{
  "model": "encoder-decoder image transcriber",
  "dataset": "numbers of one to four digits printed on busy colour backdrops",
  "train_examples": 295000,
  "image_size": 48,
  "crop_scale_min": 0.8,
  "horizontal_flip": false,
  "translate": 0.06,
  "tokenizer": "char",
  "vocab_size": 14,
  "encoder_arch": "vit",
  "encoder_norm": "rmsnorm",
  "encoder_norm_position": "pre",
  "encoder_activation": "gelu_tanh",
  "encoder_mlp_ratio": 6,
  "encoder_head_dim": 64,
  "encoder_fused_qkv": false,
  "encoder_bias": "all",
  "encoder_qk_norm": false,
  "encoder_parallel_block": false,
  "encoder_inner_norm": false,
  "encoder_moe": "expert_choice",
  "encoder_drop_path": 0.1,
  "encoder_num_experts": 8,
  "encoder_moe_every": 2,
  "encoder_expert_mlp_ratio": 0.5,
  "encoder_experts_per_token": 2,
  "encoder_shared_expert": false,
  "encoder_patch_size": [8, 8],
  "encoder_conv_stem": false,
  "encoder_layers": 6,
  "encoder_width": 256,
  "encoder_positions": "conv",
  "fusion": "prefix",
  "label_smoothing": 0.1,
  "decoder_width": 192,
  "decoder_layers": 12,
  "decoder_norm": "layernorm_no_bias",
  "decoder_norm_position": "pre",
  "decoder_activation": "squared_relu",
  "decoder_mlp_ratio": 6,
  "decoder_head_dim": 64,
  "decoder_fused_qkv": false,
  "decoder_bias": "all",
  "decoder_qk_norm": false,
  "decoder_parallel_block": false,
  "decoder_inner_norm": false,
  "decoder_positions": "learned",
  "decoder_prefix_bidirectional": true,
  "decoder_connector": "mlp",
  "decoder_tie_embeddings": false,
  "residual_init": "scaled_by_depth",
  "optimizer": "adamw",
  "lr": 0.00081,
  "beta1": 0.9,
  "beta2": 0.99,
  "eps": 1e-06,
  "steps": 13200,
  "batch_size": 64,
  "epochs": 2.9,
  "lr_schedule": "cosine",
  "final_lr_fraction": 0.01,
  "warmup_steps": 1320,
  "weight_decay": 0.0
}
Rows from block 6 of the text decoder of a small encoder-decoder image transcriber, named by matrix and row number. Rows with one number belong to one neuron. Each number is 200 + 40 x the weight over its row's rms, rounded and kept within 0 to 999. All counts start at 0.
After each neuron's rows are labels from the 100 texts, of 14976, where the neuron reaches its highest value: "tokens" is the input token at the peak. Only what is clearly more common there than usual is listed. The data: numbers of one to four digits printed on busy colour backdrops. In brackets: how many of the 100.
# fc1: MLP up (decoder.blocks.6.mlp.fc1.weight, 1152x192), inputs 128-191
# fc2: MLP down (decoder.blocks.6.mlp.fc2.weight, 192x1152, transposed), outputs 128-191

fc1.459,221,247,175,161,146,225,146,109,164,233,128,229,193,155,269,161,195,254,140,219,242,186,196,207,146,141,201,200,146,213,148,152,137,231,177,259,158,236,248,210,275,182,137,190,134,145,161,255,226,224,224,273,214,194,168,260,136,165,139,244,245,167,224,251
fc2.459,196,237,182,170,275,149,153,165,188,197,145,251,149,113,166,176,155,180,204,178,158,236,187,178,183,170,149,216,258,164,206,187,206,207,130,185,164,185,152,274,225,204,244,284,213,200,209,255,217,174,183,186,201,281,255,201,157,215,247,155,129,207,217,201
tokens: "<end>" (55); "0" (28); "9" (14)

fc1.199,262,177,211,146,144,166,249,122,198,130,216,148,237,263,229,237,239,198,220,228,220,172,184,249,182,139,151,196,160,184,214,151,265,174,252,95,168,256,163,235,201,130,271,217,189,152,181,228,255,227,195,203,187,159,195,264,136,169,170,249,234,159,180,238
fc2.199,210,191,201,225,192,238,210,292,225,162,249,221,216,187,177,186,212,199,207,202,173,209,179,235,230,252,215,202,123,167,138,240,298,134,177,182,147,163,191,192,257,153,243,207,174,193,227,163,203,183,202,160,261,256,283,230,227,227,304,253,220,175,185,147
tokens: "3" (19); "8" (13); "6" (12)

fc1.495,188,162,270,206,196,196,181,171,248,212,132,215,176,144,257,154,134,166,175,166,142,140,167,250,238,153,226,152,199,206,214,195,257,244,189,153,215,249,216,158,239,200,158,175,193,274,157,187,211,217,212,237,176,177,196,260,212,232,238,246,300,197,176,231
fc2.495,213,171,232,162,173,207,284,172,150,253,245,169,229,305,138,223,242,248,157,228,237,189,201,186,234,265,221,227,186,229,194,262,200,198,238,262,208,154,241,200,137,202,164,202,230,147,179,194,214,204,252,148,290,191,181,248,100,130,251,219,176,180,200,236
tokens: "1" (30); "3" (16); "2" (15)

fc1.245,233,201,256,196,158,228,237,134,162,192,228,146,167,192,201,265,228,270,253,312,233,200,277,177,202,266,192,190,163,231,218,189,114,227,251,180,249,231,138,212,181,187,190,214,220,194,222,202,207,219,231,144,225,229,184,176,183,160,126,236,198,179,222,158
fc2.245,264,180,203,184,202,242,203,198,142,191,245,152,279,246,171,218,167,212,190,266,195,277,228,195,259,189,196,239,126,211,264,153,227,163,198,170,206,269,218,213,144,193,205,215,129,204,199,122,177,159,160,186,219,179,270,183,172,141,253,174,192,232,287,224
tokens: "5" (13); "3" (12)

fc1.557,278,195,155,185,247,160,168,233,224,243,115,178,240,287,163,230,152,215,190,173,227,171,244,233,199,151,166,178,186,226,253,167,151,231,224,194,205,163,158,200,228,140,129,160,228,279,148,192,194,180,279,210,218,185,199,190,240,206,252,232,204,254,199,241
fc2.557,190,126,233,194,237,159,242,272,147,213,211,221,182,180,162,233,245,188,185,156,185,170,180,184,195,233,166,206,226,199,221,208,188,183,136,169,172,217,198,155,185,147,167,254,185,179,206,232,170,281,166,205,156,181,179,265,244,167,207,275,123,216,148,184
tokens: "3" (16); "2" (12)

fc1.160,177,164,138,264,119,256,137,205,157,158,208,231,169,157,260,227,205,205,195,220,194,230,165,235,218,186,193,193,187,175,215,214,214,222,172,187,171,206,159,198,260,139,154,236,217,196,187,281,200,210,263,283,142,211,168,131,223,258,233,191,216,161,243,152
fc2.160,175,198,213,172,251,195,230,190,128,172,190,200,168,141,212,121,206,199,271,162,202,191,140,185,254,261,244,229,187,133,247,254,193,211,136,115,196,206,253,180,197,170,232,216,245,144,239,225,251,227,114,198,203,153,215,178,158,153,228,241,114,128,175,154
tokens: "3" (12); "8" (12); "9" (11)

fc1.442,272,107,201,222,205,211,236,108,183,173,199,263,142,138,190,173,265,147,212,221,164,193,249,154,191,195,231,147,250,171,174,236,262,248,189,194,199,211,176,194,249,150,144,202,172,260,127,178,161,226,164,206,181,175,211,263,219,249,207,159,271,257,145,207
fc2.442,176,225,200,146,256,218,224,213,160,248,115,159,192,261,154,196,87,186,160,176,176,200,218,181,141,193,167,227,168,124,179,204,177,166,225,258,184,200,206,226,149,248,189,192,280,224,235,159,239,236,210,222,257,209,179,123,207,153,207,207,148,243,274,167
tokens: "5" (38)

fc1.136,192,217,225,161,242,282,138,149,253,150,210,178,209,257,126,241,158,194,203,227,265,241,230,176,244,218,203,254,220,244,148,249,200,206,180,175,196,240,225,245,155,181,138,179,139,152,138,197,170,190,198,154,155,210,229,138,208,223,155,263,207,153,222,249
fc2.136,224,157,243,291,160,152,148,192,149,163,215,238,188,78,208,223,147,229,272,223,256,219,208,164,178,276,184,185,228,219,193,232,188,158,145,190,174,220,193,228,243,243,205,201,207,167,277,163,141,162,190,209,155,175,251,183,183,282,199,213,169,219,227,203
tokens: "<end>" (51); "0" (37)

fc1.387,193,212,171,259,162,206,128,193,148,174,192,196,253,217,214,273,176,247,223,172,235,147,270,235,200,168,176,174,215,172,210,192,228,186,199,211,155,179,132,213,180,198,224,261,267,229,133,203,180,180,299,159,183,152,177,218,201,220,208,216,201,170,215,223
fc2.387,175,173,229,146,263,220,248,311,152,148,171,239,174,229,101,177,161,197,180,230,199,192,165,159,204,204,198,196,250,167,225,264,214,171,168,138,182,206,159,149,241,184,166,206,174,178,297,251,194,264,205,192,162,219,195,216,235,169,193,272,94,190,174,181
tokens: "5" (43)

fc1.365,250,228,257,204,177,266,209,199,134,153,226,231,141,244,207,179,186,196,239,172,181,227,214,145,197,265,195,207,176,247,186,175,216,264,169,168,208,170,156,195,192,133,197,245,228,252,186,183,187,175,159,165,213,229,245,265,124,164,131,150,191,247,167,255
fc2.365,221,226,88,191,302,262,266,280,198,153,197,209,188,172,159,183,178,165,170,143,199,212,236,164,198,182,182,257,229,176,175,163,151,152,209,206,169,199,205,126,218,221,246,166,204,181,203,156,150,185,267,243,157,252,140,132,227,233,202,197,211,142,182,208
tokens: "<end>" (90)

fc1.241,207,258,236,160,187,231,191,123,247,208,233,235,160,226,215,125,149,198,221,164,254,190,140,250,127,186,236,183,155,247,189,207,124,289,225,226,201,224,228,254,234,163,238,207,157,167,154,151,201,246,267,159,234,129,189,158,148,235,189,249,187,186,138,209
fc2.241,170,195,183,194,260,170,201,270,185,229,207,220,262,210,226,157,178,214,218,223,194,260,220,153,200,208,167,204,238,263,173,235,168,116,221,209,123,215,139,141,102,184,148,168,225,193,215,241,228,164,204,201,200,243,235,243,241,154,231,154,184,175,186,227
tokens: "3" (18)

fc1.76,177,256,212,174,183,256,252,133,241,220,113,114,132,198,237,154,201,222,144,154,162,236,231,177,191,123,138,270,222,206,194,184,131,178,243,193,219,263,210,171,164,156,182,182,203,219,189,174,233,246,245,227,213,156,236,211,132,167,214,187,198,186,193,303
fc2.76,267,180,152,238,249,211,203,215,140,195,201,206,163,104,250,193,192,214,261,174,194,184,226,238,237,220,177,244,194,157,201,234,223,114,127,151,152,161,205,252,194,193,241,261,199,218,152,234,201,195,202,261,179,225,257,242,221,253,211,202,266,230,173,255
tokens: "<end>" (47); "0" (28); "9" (13)

fc1.736,246,112,219,230,204,217,195,148,243,219,202,184,222,142,154,212,187,154,215,194,222,138,263,175,180,133,243,171,149,219,268,210,257,291,148,150,176,267,222,218,182,222,216,223,145,207,180,218,202,206,228,181,231,207,223,231,130,276,204,290,274,213,200,280
fc2.736,230,145,198,208,262,135,253,250,175,183,234,193,194,234,223,182,227,194,198,222,154,245,232,222,232,248,215,262,171,209,184,209,152,125,190,216,189,194,194,210,146,193,209,191,186,224,225,162,168,154,264,180,257,213,254,160,181,158,194,201,173,204,188,182
tokens: "<end>" (57); "9" (12)

fc1.262,250,203,191,142,175,149,159,170,187,224,152,215,132,237,139,235,251,222,210,200,225,208,186,172,225,200,266,247,215,255,261,201,252,241,253,221,175,237,233,225,143,201,238,245,258,210,247,154,178,204,144,155,230,151,253,248,247,153,238,253,201,256,252,244
fc2.262,254,231,243,148,131,206,187,237,198,168,268,206,242,207,150,269,135,142,176,201,160,150,137,219,218,199,272,130,162,269,188,247,156,159,229,212,274,203,134,185,158,218,141,159,221,149,199,186,241,164,175,197,164,261,181,221,161,175,192,208,235,190,176,238
tokens: "3" (12)

fc1.749,207,172,155,158,228,312,124,191,174,277,143,181,150,220,266,146,190,184,199,257,193,116,236,205,140,174,240,188,215,181,267,303,244,253,203,190,210,225,191,160,221,142,202,261,179,92,144,202,190,135,172,264,155,214,191,151,172,210,114,200,225,128,239,201
fc2.749,194,177,235,173,196,146,220,175,270,155,260,152,293,258,195,145,215,209,196,200,201,207,222,165,259,235,239,148,202,195,239,172,156,192,245,162,261,282,227,227,149,189,158,124,164,279,143,161,151,234,220,151,276,215,194,109,160,206,192,132,205,214,213,231
tokens: "<end>" (52); "9" (21); "0" (12)

fc1.728,231,209,211,206,165,193,246,194,126,196,184,167,136,185,262,232,267,178,144,225,232,119,259,155,152,249,254,198,212,183,186,196,140,253,233,272,202,268,198,228,261,251,166,198,216,205,115,213,172,256,168,184,274,132,220,245,155,136,213,158,173,230,245,165
fc2.728,274,142,176,269,226,221,169,264,207,186,220,219,187,267,220,183,186,191,250,265,247,215,191,141,252,195,217,203,132,213,167,189,238,145,195,201,194,187,220,256,260,182,213,241,165,238,188,165,221,147,211,191,243,215,241,237,222,180,282,226,243,260,196,114
tokens: "3" (16); "8" (12)

fc1.384,158,175,124,168,212,196,189,121,246,223,204,178,121,185,151,166,151,235,182,199,274,174,174,161,216,140,249,204,164,232,183,158,153,204,151,146,156,226,147,190,149,142,199,239,164,164,203,259,242,162,252,246,236,174,250,206,131,190,213,162,173,221,167,196
fc2.384,230,112,211,196,170,199,288,148,207,201,179,223,205,201,252,125,265,168,195,216,161,225,259,233,163,250,114,168,257,227,187,196,211,180,201,228,137,205,174,226,191,212,193,191,218,187,175,158,234,211,202,209,138,185,139,301,232,214,225,212,189,262,154,238
tokens: "1" (16)

fc1.454,278,182,198,286,143,198,230,124,232,210,194,186,102,191,202,285,238,186,156,150,259,153,223,127,156,207,271,212,199,257,204,171,195,225,209,118,267,279,249,180,173,239,190,135,185,203,183,174,266,256,202,185,284,200,188,233,216,193,194,199,220,244,171,214
fc2.454,162,136,196,207,288,189,204,187,179,236,201,220,204,210,255,198,266,131,141,216,166,218,245,206,207,212,251,181,197,202,235,197,165,204,202,184,245,231,217,176,183,217,154,233,177,185,252,175,211,207,165,292,197,194,152,186,240,216,246,170,120,259,202,144
tokens: "3" (18)

fc1.280,143,143,224,266,156,199,206,180,225,213,158,141,208,210,249,131,232,140,200,161,220,252,148,175,120,208,190,198,198,142,178,259,301,198,154,219,197,191,211,322,185,269,177,234,157,164,245,197,179,222,232,149,223,190,204,207,189,227,248,143,206,255,159,236
fc2.280,169,172,246,112,210,220,292,228,228,179,215,243,192,226,159,111,241,216,184,263,165,208,213,188,190,307,219,166,224,150,204,345,205,196,212,232,228,170,174,183,197,180,131,204,240,222,213,242,209,199,160,172,233,166,254,272,196,142,159,248,142,211,183,157
tokens: "<end>" (52)